{"model": "model that predicts nearness at each pixel", "horizontal_flip": false, "encoder_activation": "silu", "encoder_depths": [2, 2, 4, 2], "encoder_kernel_size": 3, "encoder_avg_pool_shortcut": true, "decoder_norm": "batchnorm", "decoder_widths": [32, 32, 64, 128], "loss": "l1", "init": "orthogonal", "lr": 0.0013, "eps": 1e-08, "adamw_lr_other_params": 0.0021}
Rows from block 4 of the encoder of a small model that predicts nearness at each pixel, named by matrix and row number. Rows with one number belong to one channel. Each number is 128 + 24 x the weight over its row's rms, rounded and kept within 0 to 255. All counts start at 0. Numbers have three digits each.
After each channel's rows are labels from the 100 images, of 14848, where the channel reaches its highest value: "top examples" is what is common among them; "lies over" is the class under the peak. Only what is clearly more common there than usual is listed. The data: rendered scenes of toy objects such as cars, trees, mugs and chairs. In brackets: how many of the 100, against the usual share in percent.
# convs0: first 3x3 conv, stride 2 (encoder.blocks.4.convs.0.weight, 176x112x3x3, each kernel summed), inputs 0-55
# convs1: second 3x3 conv (encoder.blocks.4.convs.1.weight, 176x176x3x3, transposed, each kernel summed), outputs 0-58

convs0.16:128160145148177146119114142128151103102141119100114101130141149160141119109131078084134093096137126119116130109097097164143129119130100093088164142080093176117109096128
convs1.16:119133137104169128141119112150147165138149128141124147123158111080122175178152133155133135171120121131116105110105125147166141109103143109110117136126151146122157115192132133130
top examples: pine (59 vs 6.3); largest object: pine (42 vs 3.7)
lies over: pine (50 vs 0.4)

convs0.7:100080124114107113158158145128143116090084115104126078090151116116124128141138162117157086139159111135154122150105137161114106128138106175109119184163108165104086127157
convs1.7:085139142087134080095111092185102101108135123102124125125144114159132110105111106109112113115155119112085096093164123115134128123122132127112126118124123153104103095143096103084
top examples: umbrella (53 vs 6.4)
lies over: umbrella (25 vs 0.3)

convs0.58:087164137140131072100136174093103118128162153111141150110134113092144109118142088156116120125177124122121109146151075081099103143128146132087153095118114118155121156104
convs1.58:126129115138122132104093090144153119136128137118131159129096128105156082115124116142122143162092127113110114073102123164140162114122111118164136143079084105103111161151159139120
top examples: ice cream (35 vs 6.7)
lies over: ice cream (26 vs 0.3)

convs0.55:104082081133145143122111147119158140133158136120094153078157120095120092096102107161113101108126092129091150095166115150095115121098103128130136133092120092140110145159
convs1.55:135132090159129158118126097098147118110098093110132107118106135084172100161145183109098079161094114125127119073131115091127127135123131135127077114157160159150124133126137128125
top examples: arch (40 vs 6.6); largest object: arch (34 vs 4.2); candle (29 vs 6.6)
lies over: arch (34 vs 0.5); candle (26 vs 0.2)

convs0.142:164162119087145163124127151127109110146112096128132075164096093132116102134104160131102145088180167085153134126133153141137113124091099154133104122075131098132147127119
convs1.142:128112112129129120121093119128163078097145158099136107101154063090157134135152149136112129127130131129158116096172121074121129152114116162118127127116186172107100106083155059111
top examples: airplane (39 vs 6.6); boat (25 vs 6.3)
lies over: airplane (30 vs 0.2)

convs0.101:115122131123107169134111114136128113115154130127101139125107162101092149119085101107100146148150111095131101130083120139153131092092119070123092097111115126140090147119
convs1.101:132126166135103172139109139130104107114120122161105122133065142142123123149156126108163145097106141177141126101140103101142116103113155140131154152120156097152114156140121113058
top examples: pine (64 vs 6.3); largest object: pine (45 vs 3.7)
lies over: pine (61 vs 0.4)

convs0.53:151143135109162126108129091102127137124129078174141113111104081117142159125130157152151146106105100132135145100136131147159147121122083141098159175118105094132125127097
convs1.53:116131121126186129124169115120143118121173158121157167138144099087153079092129145118110108158108115119114108117125112141146103119154055120113097170088127102128130101118175140152
top examples: hammer (37 vs 6.1)
lies over: hammer (34 vs 0.1)

convs0.165:138102117135093122097158136128111147121114098147096114112141162083107104108084139178090100135137087157110113118105131110134092133090103173112094109119116104114127111118
convs1.165:133122171133087157105151120180154130115092138152120135171124089152123091113114109088156126103129146111179130156192117143152110115076108165115182120142118113165141116108093114097
top examples: candle (29 vs 6.6)
lies over: candle (26 vs 0.2)

convs0.173:139127150150130111119110182113186155161142129113087156120167138133099124180123094147167114130113165140131135097096150104139126120146150149110136147113132155086126110125
convs1.173:123121145103135118075110088143102096123116081143149108135088100158122158107099111101125116133115144157109140137160106119163140143104101140105111116123102106121126094165126123081
top examples: bottle (27 vs 6.5)
lies over: bottle (26 vs 0.3)

convs0.78:162150137155120132090134148135137107102113128157126109150135160141147139104114095146126143137135149105134126149152072113169118073092125133164169133147105126109093124111
convs1.78:100118146109110127151112135129184142144102134148131131121114134163123182139124100104109125138148156089159123154161126198162105138106137124109164155131120128122150149121105107114
top examples: bottle (27 vs 6.5)
lies over: bottle (25 vs 0.3)

convs0.105:106146172119109125134110118132153113104149107150139156157220134218153141128180099151106128148110153150139099160145140128123109134132133120127132077122163152104120125120
convs1.105:093151122100151108094083108117147123107114127129146124093126125143118115109100084099122126132159116170150151134119128125132123150107164129187126114141133102129146110167104117081
top examples: ladder (59 vs 6.8); largest object: ladder (26 vs 2.3)
lies over: ladder (25 vs 0.1)

convs0.17:161151144084112109097163161122104124139117138120136149081116098102124087081091136121135084100115108148142130110137091122145129090103134171112146149124142137125124104135
convs1.17:160125128107143136119163084186098176163122120115157128140140118136156106075097114117150146113140137135179136184141129191149127103100082129129141105105105134144098107090125129135
top examples: trophy (30 vs 6.7)
lies over: trophy (27 vs 0.3)

convs0.5:130085097102127100130120137128129156120134100112164106086132165163140099057114116157109144113140130135094145143137143146107129098115122106130113122163102116106155139167
convs1.5:134133124098136127108129090125097142111150127115121106140114146100121114069147102092119128102107131122121118148114117140109104077103105128120151110126109071172125123112127086175
top examples: umbrella (30 vs 6.4)
lies over: umbrella (26 vs 0.3)

convs0.4:103114159112120134165107115107119119085075139153133125121140133135143115123142143130080097109100100150149134138097149134083108123100112154106125143111119091081104091119
convs1.4:164110118145097119146160111131126187133149133090121103142134132161105098100135125123123132116117127129120089125145125153110135122136133132150143164161108113097174086117153138066
top examples: umbrella (31 vs 6.4)
lies over: umbrella (28 vs 0.3)

convs0.145:146183151128133039134142120127128137123120135162132129101151095121160123122122169135167128137099109097151164139161143148152123111139095113132147117101164150131115117166
convs1.145:090119150132179119105082130166115087127111112100162125115133097126147157085090115083127139131128171086132133141112127140130116157143131138120156107154091110115117119083151106174
top examples: trophy (40 vs 6.7)
lies over: trophy (29 vs 0.3)

convs0.76:069097125130142112126135158125169106139163117132141160154174143122173137128124103114124126172121113111155084097139102154135155148120113109122127128092091114146100134144
convs1.76:115105160133191143126128120149124135095123105155131141134086147148130118143118122114157114119125141104115112123123116115116134155092142079130117136113131150115138131186127168114
top examples: boat (30 vs 6.3); pine (29 vs 6.3)
lies over: pine (26 vs 0.4)